A small sound classifier, trained from scratch: soap at rate 0.0017.
Rows from block 2, named by matrix and row number. Rows with one number belong to one neuron. Each number is 128 + 24 x the weight over its row's rms, rounded and kept within 0 to 255. All counts start at 0. After the name is the row's rms in percent of the matrix's.
# gate: MLP gate (model.blocks.2.mlp.gate.weight, 512x192), inputs 144-191
# fc1: MLP up (model.blocks.2.mlp.fc1.weight, 512x192), inputs 144-191
# fc2: MLP down (model.blocks.2.mlp.fc2.weight, 192x512, transposed), outputs 144-191
gate.461 096 [134  95 156 202 165 108 144 134 152 112 110 113 167 146  79 137 135 169  99 128 132 138 101 124 134 117 112 147 157 127 168 125 162 149 127 118 142 128 113 113  95 124 144 116 121 110 129 137]
fc1.461 099 [132 121 143 117 148 122 134  78 137 150 126 151  86 130 126 127 136 137 149 118 127 114 136  86 124 165 138 129 112 132  73 110  96 163 113 156 132 154 116 193 112 108 166 129 117 179 132 140]
fc2.461 101 [155 108 100  98 163 130 183 106  94 138 135 104 124 150 129 143 114 113  95 185 127 131  91 144 130 119 118  66 142 135 153 138 166 135 114 133 122 109 131 132 116 142 146 144 170 133 154 158]
gate.462 100 [117 125  99 106 140 143 115 161 144 148 122  86 133 143 122 150  97 158 131 151 111 174 120 113 121 152 139 106 156 170 172 161 142 147 130 153 149 125 125 141 153 151  90 148 166 154 102 137]
fc1.462 102 [124  72 154 131 157 131 147 108 133 162 159 125  66 124 133 135 138 114 134 110 143 107 148 116 152 147 121 120 111 106 129 102 101 117 130 127 139 114 109 126  87 100 124 123 117  97 101 134]
fc2.462 103 [153 151 105 109 144 140 146 149 136 105 142 118 148 195 130 160 104 109 116 145 154 107 177 155 124 101 129 135  85 138 141 109 137 167  97  87 127 132 133 140 133 104 130  89  90 124 133 153]
gate.463 103 [135  86 115 134 101 135 127 101  78 184  99 134 141 157 113 115 146  98 126  86 129 139 134 161 121 112 152  97 103 112 110 138 130  98 147 112 138 112 133 145 130 176 185  86 153 108 156  98]
fc1.463 114 [127 146 154 128 116 123  99 182 116 106 168  89 107  87 128 136  81 105 124 151 134 116 113 139 139 152 151 137 146 146 147 157 127 170 110 132 143 136 114 190 115 114 115 156 149 172  77 136]
fc2.463 103 [ 69 171 103 140 114 146 126 140 112 107 126  99 112 133  88 124  83 134 125 145 133 143 119  88 104 152 156  81 128 147 137 122 108 149  87 115 157 140 140 144 135 133  68 124 134 141 109 122]
gate.464 106 [114 135 124 146 140 117 116 121 149 159 184 108 125 160 103  94  89 156 139 166 119 144 155 117 141 120 130 105 134 128 117 133 114  81 144 123 106 114  88 146 171 142 104 126 184 179 125 153]
fc1.464 100 [103 126 131 161 111 144 153 129 161 111 149 177 149  95  76 140 159 124 154 107 117 111 137 124 119  92 138 100  91 143 119 108 151 135 144 118 120  95 152 127 134 119 148 105 137 108 120 155]
fc2.464 114 [153 121 147 165 121 138 125 101 131 108 129 138 147  85 132 136 127 163 112  91 134 144 185 129 142 132 114 132  97 117  75 135 156  94  96 131 152 139 127  88 111 128 155 107 153 141 155 158]
gate.465 101 [166 120 131 133 125 119 112 160 124 120 104  93 117 126 116 134  83 103 131 100 114 109 125 129 103 149 145 174 122  86 108 110 140  84 152  96 122  96 112 112 179  91 129 130 100 167 109 171]
fc1.465 103 [ 71 113 136 160 103 113 121  75 128 116 127 138 114 112 128 110 107 125 137 118 110 191 155 135 154 104 124  81 154 165 145 182 119 122  92 112 130 124 124 149 104 118  98 106 120  98  86 100]
fc2.465 100 [153 110 185 159  86 101 132 108 116 111 161 144 155 138 142 147 134 114 141 100 142  99  92 147 124 159 103 170 121 141 116 100 109 132 128 124 139  96 141 120 134 114 153 149 116 148 185 108]
gate.466 097 [107 118 159 121 125 158 140 131 101 115 146 115  98 142 134 148  90 144 116 125 171  47 125 168 125 143 110 144 142 117 132 154 162  98 149 168 120  85 102 153 148 129 155 130 110 159 134 144]
fc1.466 097 [157  85  88 168 156 143 112 182 122 171 173 127 122 114  96 149  79 181 160 101 138 166 129  75 138  94 147 123  88 128 105 130 127  94 157 101 173 134 157 102 145  84 152  97 137 105  98 184]
fc2.466 100 [115 108 105  97 161  95 119 141 110 108 160 138  67 113 132 162 127 140 163 100 145  98  99 112 165 119 144 121 141 133 118 141 140 114 134 164 115 103 100 109 153 102 163 144 149 125  94 144]
gate.467 095 [112 102 129 114 127 127 144 128 105 108 116 120 155 113 111 150  86 118  83 101 140 153 111 127 127 130 128 134 132  88 140 155 118 157  99 131 152 106 101 146  84 153 138 156  98 140  98  89]
fc1.467 093 [129 107 169 139 137  97 149 142 100 127 135 120 151 141 160 142 142 116 106  92 135 170 111  80 148 147 132  87 126 135 126 149 123 142 131 140  98 138 127 113 119 133 167 142 137 119 129 102]
fc2.467 097 [164 114 133 143  99 113 107 141 109 144 121  88 119 104 132 100 166 117 145 106 107 143 117 114 129 154 155  72 110 111  96 137  94  98 107 110 119 120 117  97 102 172 112 121 168 113 109 106]
gate.468 091 [185  89 187 137 118 127 164 122 147 145 123 167 180 106 103  96 140 128 148 121 106 100  93 147 113 129 149 143 122 184 143 140 165 175 126 127  91 151 139 148 142 122  89 161 141 130 102  97]
fc1.468 100 [128 136 103 122 165 144 118 106 133 120 153 126 158 123  91 135 117 157 122 148 134 154  96 154 159 124 135 176 113 136 182 165 102 122 137  99 161 130 153  77 134 127 128 109 134 161 122 116]
fc2.468 087 [156 164 131 106 131  86  91 126 167 113 134 163 130 156 125 131 180  96  79 170 133 113 148  84 127 153 153 147  93 104 109 138 114 117  85 145 113 123 139  94 102 106 105 154 146  98 124  87]
gate.469 106 [111 130 133 110 165 122 154 145 129 120 107 137 117 120 130 135 152 147 123 105 104 108 138 126 108 123 123 107 128 110 126 189 140 147 130 116 109 124 112 146 105 157 113 177 117  83 155  98]
fc1.469 103 [110 171 143 123 125 140 152  75 180 107 128 130 149 118 144 122 111  85 112 157  88 138 118  82 157 153 140 141 117 122 100 155 140 142 143 151 125  90 152 118 127 118 104 106 108 117 172 109]
fc2.469 089 [158 148  96 146 104 115 142  89 134 134 138 156 175 126 154 108  85 134 148  95 106 161 134 162 131 129 155 186 128 152 104 163 139 172 169 110 129 112 155 112 127 117 127  84 123 145 153 120]
gate.470 105 [124 144 217 136 148 147 104 121 133 129 146  79 116 160 103 122 133 125  94 156 137 121 181 127 157  93 154  86 157 110 105 141 125 104 156 135  81 124 119 115 114 121 155 114 146  83 170 104]
fc1.470 099 [119 148 188 145 124 126 162 126 120 153 123  89 145 133  92 131 134 136  93 159  91 101 165  99 103 145 114 130 146  86 148 138 130 150  99 155 136 162 146 155 135 138 125 109 108 103 144 139]
fc2.470 095 [ 84 152 172 124 102 128  95 131 125 109 133 156 110  80 115 127  95 106 135  97  83 119 154  92 127  99 123 143 136 129 118 103 100 145 128 113 109 136 129 146 156 138 110 126  96 130 135 121]
gate.472 096 [109 107 128 167 121  93 136 121  83 133 126 106 142 143 107  88 140 121 131 124  78 129 128 121  88  72 136 162 123  83 123 116 162 150 152 150 139 149 134 122 120  93 129 114 111 108 142  77]
fc1.472 094 [ 84  97 132 133  66 112 148 123 174 102 109  76 187 102 135 156  97  63 136  98 117 135 110 136 114 123 113  92 155 108 134 166 141 122 141 149 153 136 149 139 192 170 161 116 105 108 163 136]
fc2.472 086 [107 152 184 136  74 134 141 103 105 127 149 144 141  86 118 132 107 141 141 105 137 108 129 112 120 143 132 147 128 132 143 145 132 152 146 142 114 152 158 140 142 128 139 138 109 127  91 183]
gate.473 097 [128 152 142  96 121  87 124 139 153 104 133 121 152  97 135 174 108 131 122 123 171 152  96 110 131 153 149 118 169 105 139 129 151 164 117 110 142 158 143 111 115  86 132  77 122 135 129 161]
fc1.473 084 [139 158 142 151 127 145 128 166 116 112 161 123 112 125 150  57 150 132 158 118 132 132 139  94 120 144 142 141 161  58 124 117 165  87 110 131 134 122 145 131 154 143 145 127 126  97 119 125]
fc2.473 095 [106 148 137 141 115 159 108 141 137 145 100 118 149 104 159 120 112  94 100 134 130 129 124  86  59 145 136 132 121 140 145 134 121 115 116 125  97 149 133 115 128 166 100 123 118 143 112 110]
gate.474 102 [154 122 153 116  89 139 139 152 127 109 112 111 137 108 143  92 132 139  94  91 115 119 158 156 116 121 117 164 138 113  88 103 105 166 120 116  83 145  96 130 160 119 128 135 148 129 128 141]
fc1.474 097 [138 142 152 173 138 156 120 125 160 161 144 160 132 130 127 147 120  86 143 163 110 138 138 105 118 142 136 125 132 146 122 108 151  98 167 141 118 143 117 115 156 137 130 148  98  63 122 106]
fc2.474 098 [104 119 149 137 102 166 142 128 100 151 154 136 144 140  87 156 142 156 136 127 160 125  89 158 115 104 141 143 183 145 129 113 152 141 122 181 103 120 101 121 158 139 117 159 138  83 122 152]
gate.476 114 [139  91 125  99 124 113 130  96 120 151 107 208 105 123 141 123 105 119 124 150 124 142 107 116 146 151 135 107 123 120 127 186 136 106 113  89 152 148 125 106 134 145 109 115 164 147 143 111]
fc1.476 099 [119 122 142 132 138 121 129  57 126 182 110 107 127 142 101 141  95 115  98 168 132 141 113 134 131 155 146  96  84 116 114 166 113 103 127 123 143 147 152 163 165 168 135 139 101 126 143  95]
fc2.476 101 [136 161 161  74 139 132 127 123  90 153 183 109 126  80 136 154 112 104 154 109 160 102 110 147  87 120 128 143 162 104 130 161 137 111 159 162 116 156 122 145  79 100 143 115  74 159 109 122]
gate.477 095 [151 160 169 168 132 119 130 112 145 144  89 188  96 111 133 148  85  81 109 155 122 112 126 100 156  91 131 111  97 124 139 150 114 106 131 120 110 130 118 162 149 136 102  97 108 124 121 117]
fc1.477 101 [104  95  97 123 120  87 126 131 134 143 141 124 176 128 142 113 129 105 153  99 127 144 114  61 123  94 121 130 122 163 160 125 175 126 136 162 128 110 130 131 146 153 137 101 117 146 134 158]
fc2.477 099 [180 124 101 119 162 131 135 141 104 143 100  96 127 169 140 152 144 173 130 159 159 152 136 126 154 146 162  86  96 119 149 124 110 134 134 142 129 118 137 120 134 132 103 136 153 145  84 124]
gate.478 095 [ 99 147 159 121 119  94 113 179 150  66 144 107 105 101  90  78 106 147  92 132 127 107 136 151 127 116 101 123 173 121 123 171 120 100 124  96 138 135 119 121 145 163 103 129 126 173 127  68]
fc1.478 094 [148 154 126 104 145 136 121 126 105  96 142 136 127 170 111 163 137 128 107 135 140  80 151 105 127 128  83  97 108 135 168 107 109 138 174 120 137 117 153 166 123 115 180 180 100 166 113 126]
fc2.478 101 [114 150 136  98 170 128 160 148 106 172  96 114 136  89 117 110  91 123  89 133 131 120 170 111 138  96 115 141 128  82 123  99 144 116 141 150 125 166 139 102 164 157 118 103 137 131 102  85]
gate.479 103 [105 146 132 146 158 119 151 128  94 109 141 125 136 159 138 163 125 157 124 144  99 109 159 123 188 168 117 104  92 137 125  87 135 130 122 130 128 129  75 158 144 103 123 124 124 138 112 151]
fc1.479 104 [100 108 132  97 152 162 117 138  87 145  84 197 125 102 135 125 131 125 127 159 163 119 123  92 137 145 112 120 116 145 117  79 109 106 154 119 113 133 105  99 130 139 147 141 138 129 149  95]
fc2.479 092 [158 142 187 136 145 124 138 138 112 159 112 157 127 107 128 140 150 143 110 130 156 182 134 131 177 136 122  98  95 124 113 123 149 147 125 160 132 134 128 114 139 127 155 148 136 146 139 144]
gate.480 099 [166  89  94 131 111 140 127  55  83 108 138 180 111 141 136 164 136  89 118 129 131 124 128 143 151 104 140 193 148 186 106 172 140 123 106 159 139 117 136 126 122 107 143 151 134 115 121  73]
fc1.480 094 [128 173 154 142 141 130 123 166 157 167 115 110 136 119  83 137 122 105 133 169  67 126 138 144 145 138 155 111 149 114 105 155 110 142 153  98 108 180 109 151 136 119  99  98 117 121 133 137]
fc2.480 092 [131 118 181 108 117 121 101 137 118  89 115 111 101 141 159 120 129 142 129  78  87 112 141 168 149 142  73 143 164 131 143 114 130 131 170 127 113 162 142 154 160 155 168 187 141 123 179 127]
gate.481 102 [121 126 143 138  99 135 132 141  53 147 126 124 100 138 125  86  98 130 211 141 150 130  85 122 118 153 121  79 122 100  95 102 160 145 114 139 118 117 107 114 136 146 120 114 109 130 101 102]
fc1.481 103 [134  88 129 130  90 111 159 124  97 182 146 154 130 121 133 115 130 146 128 103 146 130 141 133 152 143 135 134 128 135  91  82 136 136  84 130 125 169 131 133 121 120  98 116 157 109 112 143]
fc2.481 102 [ 78 112 147 132 128 156 117 144  41 136 128 123 123  93 132 123  90 140 116 110 147  95  95 138 122 137 118  95 126 100 140 132 119 144 111 162 175 143 106 102 116 118 108 113  92 134 154 131]
gate.482 093 [123 132 141  83 150 138 120 156 106 126 143 150 119 163 132 113 133 156  97 131 122 105 120 122 121 147 106 100 130 151 112 158  88 159 168 108 162 149 115 122 125 137 138 152 146 147 169 160]
fc1.482 119 [101 141 166 152 135 102  99 104 143  96 123  96 157 141 108 102  98 137 131 117 104 160 165 101 173  81 119 139 147 132 106 160 132 121 138 122 125 110 144 122 120 118 161 104 129 126 136  91]
fc2.482 107 [103 105 118 147 126 129 136 109 149 119  94 118 154 166 138  97 149 122 129 115 155  95 132 149 155 149 130 169 116 150 112 163 101 139 115  95 125  75 137  96 126 126 157 171 155 107 147 124]
gate.483 099 [136 140 139 132 120 120  97 123 124 146 133 131 147 134 174 115 114 125 160 136 137 142 156 145 137 125 134 145 150 134 116 188 153  92 120 115 126 165 102 163  84 115 146 120 105 142 131 147]
fc1.483 105 [128 109 127 154 138 102 121 128 150 151 125 103 169 100 130 123  81 114 176 152 115 121 138 131 177 138 118 150 121 114  99 142  94 126 173 169 152 115 101 135 115 111 135  79 162  97 130 107]
fc2.483 088 [ 89 163 119 146 135 137 125 133 132  98 132 119 156 124 164  83 130 151 177 188 144 133 139 107 108 158 154 167 136 111 158 160 123 111 152 102 100 132 151 129 113 146 163 130 136 136 109 133]
gate.485 090 [124 137 137 129 135  92 161 123  88 108 134 141 145 110 106 103 115 106 143 110 170 150 117 124 112 104 155 126 148 141 132 101 106 164 113 126 155 149 115 127  84  83 158 135  71  66 150 130]
fc1.485 101 [124 115 184 122 137 102 135 140 117 128  90 124 122 100 154 102 125 123 140 140 130 137 120 184 119 116 127 133 149  96 159 122 143 115 109 116 115 130 151 114 103  62 120 164 137 130 108 115]
fc2.485 113 [107 123 156 139 131 109 109 142 165 157 142 130 146 152 145 185 104  98 164 152 165 133 148 136 137 161 126 148 134 116 143 170 130 136 108  84 105 172 127 140 114 128 127 113  91  77 111 114]
gate.486 107 [135 126 132 139  91  89 127 115 107 129 126 149 109 119  96 124 139 130 139 159 153 137 167 163 139  70 150 148 121 116 133 146 131  90 114 111  74 105 151 114 150 167 136 138 134 121 101 104]
fc1.486 104 [127 182 142 101 111 135 108 128 109  97 179 113 157 107 107 126 108 145 163 158 121 122 147 141 137 172 129 159 121  97 108 135 114 130 104 147 143 132 123 129 102 138 100 127 147  87 174 154]
fc2.486 087 [113 158 105 123 118 143 137 127  91 125 164 100  89  89  97 144  80 144 121 167 111 125 124 176 115 148 146 110 113 106  95 166 150 127 153 124 142 143 159 122 130 124 116  77 140 110 124 128]
gate.487 094 [168  79 135 134 172 127 161 156  97  98  99 145 121 149 103 107 106  92 107 181 104  96 161  89 110 113 110 141  99 138 120 148 107 137 113 113  98 136 112 111  85 128 150 154 149 126 148 153]
fc1.487 095 [ 84 172  93 117 151  86 143 124 137 102 141 121 150 151 139 136 139 137 111 146 114 133  81 145 132 138 120 180 130 152 134 152 167 136 139 108 136 188 107 134 130 134  84 101  89 117 131 145]
fc2.487 102 [119 129 158 129 144 138 132 135 174 156 105 124 147 156 164 136 144 107 153 118  71 140 110 117 130 117 125 119 117  84 160 147 151 125 134 109 141 183 133 130  80 167  91 140 162 174 136 113]
gate.488 096 [139 111 100 124 134 159 123 148  85 140 168 150 138  98 152 135 128  75 104 133 125 150 160 127 156 163 135  86 108 128 151 145 154 145 139 146 135 120 116 176 150 134  89 118 133 124 148 106]
fc1.488 104 [158  48 109 115 102 145 106 160 103 140  90 125 153  92 135 121 129 163  89 160 142  94  78 169 115 165 164 104  99 118 103 133  91  66 123 113 129 131 143 122 128 122 145 126 143 127 136 135]
fc2.488 093 [130 101 125 140 138 141 104 134 128 103  84 134 148  87 159  83 142 134 112 127 111 110 114 117 116 142 124 125  80 137  98 118 121 108 169 117 158 137 128 124  74 104 113 169 175 154  92 155]
gate.490 101 [121 118 108 143 146  98 158 145 119  74 105 114 133 131 103 158 103 131 157 112 187 117 118 121  98 128 138 138 124 113 140 141 133  73 124 163 115 155 147 123 141 107 159 145 136 141 120 128]
fc1.490 100 [121 148 134 104 112 134 151 117 135 135 130 133 169  97 128 100 154 142 104 127 156  99 166 130 137 101  76 160 113 148 126 128 131 128 133 134  83 134 118 143 156 137 157 135 152 122  93 145]
fc2.490 104 [118 100 165 129 161 160  80 122 126  97 136 118 153 138 144 144 164 160 152 141  91 148 135 101 147 126 174 163 131 143 122 117 112 144 112 150 142 123 151 140 110 180 135 128 115 132 192 136]
gate.491 114 [117 140 141 137 117 140 161 127 154 128 110 153 158 162 133 114 102 113 103 134 113 118 135 129 166 127  97 123 151 144 114 119 167 151 166 103 107 137 160 126 108  91 156 114 129 139 157 101]
fc1.491 105 [105 125 157 163 126 175 124  94 124 173 110 139 145 134 112 104 146 120 165 127 118  87 185 126 149 157 124 222 139 134  92 116 132 155 194 125 100 156 171 127 126 129 140 128 120 133 150 103]
fc2.491 120 [117 137 108 125 142 116 129 136 123 131 125 114 115 169 109 137 130 121 107 136 161 126 110 100 109 145 132 130 118 134 167 111 123 129  78 104 146 112  62 151 136 139 100 132 114 115  82  92]
gate.492 098 [158 115 103 116  82  94 135 150 104 167 109  85 159 119  87 127  96  87 132 140 154 138 185 151 157 102 115 148 116 131 121 156 112 125 111 117 129 142 134 150 119 125 121 144 131 113 143 141]
fc1.492 097 [123 126 104 138  92 162 119 113 177  97 127 125 112  94  96 130 105 143 111 160  84 144 105 134  97 151 111 107 110 160 138 112 108 125 131 189  90 137 118  92 148 139 129 130 130 101 132 161]
fc2.492 093 [155 149 105 128 116  90 120 106 113  95 169 123 131 123 135 162 111 168 129 133 144  84 151 159  71 110 142 133 154 113 144 123  90  94 150 118  97 144 116 108  93 139 168 150 111 123 164 139]
gate.493 103 [184  96  96 180 135 118 137 134  98 138  91 171 140 112 137 116 121 121 147 151 124 105 131 184  95 113 121 140 171 104 101 126 102 139 150 136 124 118 127 120 136 134 170  87 107 117 205 134]
fc1.493 103 [105 103 183 163 148 127 130 160 105 111 170  99 115 181  95 141  63 105 156 103 124 143 159 129 151 129 140 158 101 118 141 127 155 140 127 154 126 116 114 148 140 127 121 100 134 111 103 126]
fc2.493 074 [118 118 148 134 113 140 136 101 103  90 157  77 112 176 117  93 124 114 144  77 119  92 116 118  87 164 163 120 123 134 138  86 127 126 104 133 104 107 147 120 133 132  99 102 125 106 132  81]
gate.494 094 [112 111 144 186 203 134 147 123  73 104 125 127 149 157 126 150 166 169 149 132 139 170 123 132 162 127 134 109  93 196 109 139 117  99 141 105 177  73 122 175 129 110 170 130 104 101 108 133]
fc1.494 095 [103 115 180 122 125 147 207 112  72 119 119  85 167 168 119 112  92  98 133  68 141 131 169 172 121 114 122 107 136 145 143 121 148 138 141 102 118 115 136 121 135  89 131 148 103 125 118 137]
fc2.494 086 [117  90 115 118  98 142  92 131 104 117 106  96 148 152 111 137 139 144 102 123 124 114 151 116 139 103 133 147 165 110 125 105 149 145 105  95 104 156 103 155 125 131 137 129 115 102 119 147]
gate.496 109 [ 90 179 109 140 113 146 135 139 130 120 171 116 111 130 120 124 114 100 138 140 131 101 142 145 118 114 146 166 142 156 153 164 127  94 169 156 111 135 100  97 145 154 111 182 140 102 112  91]
fc1.496 101 [125 107 132 113 144 161 115 134  99 108 130 159 148 104 125  94 175 151 115 126 124 175 151 137 139 104 128 138 109 131 106 155 145 103 155 120 130 126 119 159 176 125 168  90 133 174 160 102]
fc2.496 099 [165 155 155 134 139 149 142 143 103 129 169 137 141 102 118 140 166  97  60  88 117 121 135 144  90 151 106 133 136 154 135 122 147 106 154 149 146 133 152  82  81 176 125 108 155 139 155 118]
gate.498 099 [154 133  98  70 133 111 144 148 133 146 119 133 136 165 135 102 164  87 148 116  98 116 147 152 130 140 164 121 145 127 147 144 150 127 148 148 140 130  86 101 178 133  96 126 122 177 105 125]
fc1.498 132 [ 57 133 158 150 166 122 142 147 140 159 108  90 142 144  94  95 128 142 132 139 177 131 144  78 198 144 123 115 149 126 144 122 125 132 103 110  93 114 152 119  93 130 180 132 109  99 119 123]
fc2.498 100 [101 106 160 138 127 105 152  88 114 178  81  89 148 151 124 117 107 128 149 136 154 131 131 128 126 149 149 133  97 116 119 141 106 125 155 137 110 110 136 110 121  99 135 122 114 124 129 120]
gate.499 099 [140 111 144 190 164 146  94 139  65 145 140  86 145 116 148  92 112 140 108 149 192 119  98 114 168 169 128 152 155 126 149 105 125 141 151 176 133 141 106 144 124  90 161 112 143  94 120 120]
fc1.499 098 [ 85 124 110 140 162 130  88  99 120 160 115 155 115 170 114 148 133 145  64 111 103 139 103  87 139  96 141 139 143 111  98 156 117 132 135 124 104 168 136 108 135 120 167 118 171 154 125  92]
fc2.499 099 [109  97 129 125 166 123 140 153 143 147 118 120 106 151 145 172 147 139 114 137 154 159 118 104 109 109 126 132 122 136 154 122 109 117 115 128 109 123 133 152 152 115 122 154 146 164 139  95]
gate.500 105 [117 176 153 134 114 138 147 149 145 132 121 127 151 129 154 110 111 119 155 131 106 109  96 133 105 114 144 140 104 115 133 111  81 153 112 148 132 151 152 155 152 139 128 132 139 159 104 127]
fc1.500 099 [159  98 133 125 114 125  94 103  87 111 128 160 112 130 173 129 129  87 131 102 112 119 134 146  95 139 111 164 148  81 102 171 141 125 152  87 126  89 139 142 147 151 144 106 107 113 102 137]
fc2.500 103 [134 148 116 139  87 115 129 136 145 138 158 130 116 145 116 135 126 103  76 119 119 120 105 147 116 113 129 148 150 126 143 129 111 198 146 164 151 152 138  93 135  99 104  90 122 123 104 115]
gate.501 099 [116 106 154 144 129 118 122 185 108  99  94  92 129 164 107 120 137 158 150 141  96  51 108 173  94 128  99 133 119 119 145  78 140 131  65 133 144 166 144 121 101  82 137 143 129  87 159 103]
fc1.501 098 [112 123 112 123 165 123 124 130 137 143 140 137 138  93 124 102 121  99 133 113 109 111 125 167 196 100 146 156 119 172 141 115 139 132 164 115 131 110  84 106  97 118 115 125 107 192 145 124]
fc2.501 092 [169 111  82 110 179 149 163 137 104 107 100  95 165 157 127 119 125 119 128  98 120  82 123  89 110 123 134 123 115  92 128 118 138 162 144 130 134 116 147 132 123 100 102 158 110  63  79 121]
gate.502 098 [154  87 141 147 129 129 110 116  94 101 105 146 124 126  98 108 132 147 126 103 129 170 138 136  94 148 139 128 118 137  97 143 110 126 112 131 136 126 169 135 110 172 183  93 117 119  88 117]
fc1.502 091 [128 139 122  94 158 135 101 124 122 171 151 138 136 124  83  89 124  95 156 145 169 150 135 126 164 119 130 130  89 157 186 132 132 146 152 156  98 123 167 117 169 124 159 119 122 134 133 150]
fc2.502 092 [ 57  83 125  94 105 159  96  95 103 114 108 103 122 126 138 131 157 154 167 156 133  88 115 137 123 150 158  99 129 119 160 126  94 132 131 134 159 166 162 106  94 116  97 119 110 108 116 115]
gate.503 092 [112 110 135 126 166 133 119 133 134 117 102 158 161 171  76 138 133 158 127 121  71 116 142 100 103 113 146 149 132 127  87 117 153 110 125 154 117 113 105 161 154  99 146  92 113  95 126  91]
fc1.503 090 [148 138  81 167 137 171 113 158 152 124 150 121 122 142 121 161 120 120 121 138 132 108 142 149 119 100 132 124 141 183 133 159 133 160 142 128  71 114 133 161 150 128 104 142 106 103 144 131]
fc2.503 084 [154 125 150 141 132 119 159 155 162 110 135  88 120 144 105 119 141 115 130  96 152 105  97 130  88 133 112 145 149 183  93  99 123 137 130 141 134 158 151 133 142 107 148 125 155 122 132 107]
gate.504 096 [109 107 127 116  95 130 139 127 128 162 112 132 153 142 167 139 144 142 135 124 103 119 101 118 125 154 117 129 103 150 151 159 112 140 108 133 144 140  98 157 120  96 102 132 141 146 100 134]
fc1.504 104 [ 77 110 129 163 128 153 157  77 131 135 118 175 105  98 128 103 137 140 139 162  98 116  96 138 104 129 143  97 136 136 104 120 167 138 106  89 117 114 113 109 157 101 134 108 124  90 128  90]
fc2.504 103 [ 92 166 123 143  97 130 141 141 152 140 137 102 124 128  92 154  80 117  99 154 144 124 162 146 111 117 134 133 104 121 130 135 133 129 123 141 157 119 132 135 168 151 121 127  67 121 125 113]
gate.505 105 [113 152 103 123 156 156  93 129 206 115 154 142 145 142 132 122 103 121 132 120 147 112  59 153 153 133 121 100 103 106  79 179 155 146 126 150 100 104 107 119 149 101 147  73 157 183 176 106]
fc1.505 098 [171 123 134 123 109 130 121 152 125 162 124 153 108 103 157 158 126 141  78 115 125 141 127 138 117 107 101  99 114 164 124  73 128 114 125 101 108 104 107 131  97 136 129 129 117 152 124  98]
fc2.505 104 [ 62 126 147 150 125  95 154 102  95 151 129 130 179 126 107 146 103 145 138 128 103 132 133 127 147 123 184 131 129 126 159  94 121 130 131 169 136 139 103 113 163 143 113 114 118 108 138 162]
gate.506 102 [126 151 133 106 165 128 131 120  95 141 154 119 141 115 132 128 157 171 157 137 124 150 114 100 111 133 113 161 174 158 189 170 153 164 120 166 154 108 149  96 155 118 167 101 162 106  92 119]
fc1.506 098 [148 106 140 147 142  72 154 140 122 106 113 119 100 123 133 154 151 158 120 161 102 133 144 124 113 104 152 147 147 133 170 156  74  89 129 147 187 124 169 121 126 150 171 106 161 136 118  97]
fc2.506 101 [ 93 131 109 131 120 144  98 108 153 165 112 121 114 112 143 104 151 129  94 117  94 113  90 156 131 134 165 156 129 149  99 114  80 119 160 127 130 143 107 132 107 128 108 125  92 107 117  76]
gate.507 110 [158 151  71 175 111 112 139 144  80 120 121 121 123 101 108 113  87 129 163  74 113  97 140 139 116  79 162 126 103 144 155  76 162 145 118 150 146 115 164 109 166  95 147 125 150  93 129 130]
fc1.507 114 [154 159 134 149 182 133 118 133 105 148 125 136 123 157 114 133 111 101 130 155 167  85 146  79 142 131 162 117 130 167 141  98 128 125 147 132 108 125 148  88 129 130 141 113 113  63 135 138]
fc2.507 092 [158 146 116 127 147 124 152 126  77 177 115 125 158 127 112 131  80 140 107 142 153 115 116 147 132  95 120  95 145 136 151 107 168 117 143 155 118 157 155 149 172 102 181 114 131 122 165  94]
gate.508 109 [131 138 133 101 122 148 108 102 163 189 162  78  93 131 121 142 137 130 125  97  89 153 151 157 143 133 116 146 133 178 117 125 137 101 146 132 116 136 146 140 133  98 117 134 122 162 139 101]
fc1.508 108 [178 134 124 120 146 142 124 128 142  82 138 114 127  90 153 192 129 137 125 146 118 125 140 105 151 166 137 130  85 125 180 117 130 156 132 144 168 143  99 138 127 140 131 141 100 118 132 151]
fc2.508 102 [ 85 146  98 122 143 172 124 158  92 117 133 136 138 111 116 134  91 134 146 172 103 121 135 105 140  85 154  88 128  89 197 153 161 148  95 150 148 164 129 129 137 165 110 121 134 121 145 104]
gate.509 099 [143 107 116 146 154 142 155 113 149 147 118  84 165 116 120 139 153 104 108 132 163 163 155 131 131 112 147 136 116 179 149  72 134 122 115 187  99  94 110 142 144 152 108 164 175 121 141 100]
fc1.509 096 [128 125 175 127  87 124 168 108 110 147 103 138 178  98 132  87 131  83 132 133 146 136 115 142  99 122 127 134 144 104 112  89  85 121 136 120 111 127  83 140  62 111 142 128 116 122 134  79]
fc2.509 092 [172 146  99  96 164 135 135 152 119  98 152 123 119 161 125 140 101 132  95 125 143 113 171 137 133 111 109 133  80 161 134  99 142 131  98  96  97 114 149 151 132 127 124 120 103  96 129 173]
gate.510 091 [125 162 184 136 144 139 149 122 140 129 129 101 111 157 137 145 110 136 145 160 144 122 119  82 106 149 139 142 133 129  61 167 129 146 160 117 113 140 154 130 124 120 115 127  70 128 119 126]
fc1.510 091 [149 116 198 165 145 117 162 118 153 156 142  96 133 116 145  91 110 129  90 127 110 131 102 112 139 154  93 143 153 147 124 107 128 170 170 125 123 111 131 146 164  99 103  84 113  82 156 141]
fc2.510 098 [ 79 119 173 111 111 124 113 139 178 124 133 177  93 104  92 130 101 120 128 124 113 115 163 115 134 129 116 150 118 121  94 107  84 118 129 118 136 141  97 155 136 109 134 120  85 151 155 132]
gate.511 103 [126 130 151 139 133 128  82 155 126 101 109 146 142 133 164 175 125 102 149 156 128 160 132 106  83 138 118 121 157 132 144 158 143 128 150 109 147 154 124 144 138 129 118 147 137 133 152 117]
fc1.511 104 [160 133 120 162 138 124 105 157 131 114 158 157 124 127 124 133 125  73 140 109  78 171  97 102 113 123 128 154 172 111 179 132 133 103 122 163 150 147 159 126 113 128 122 200  90 115 155  93]
fc2.511 107 [134 135 106  84 149 130 127  90 136 123  98  86 106  55 127  81 126 140  96 106 118 156 141 102 148 163  99 160 100 109 112 101 124 116 125 117  96 132 159 122 141 161 135 122 150 101  97 138]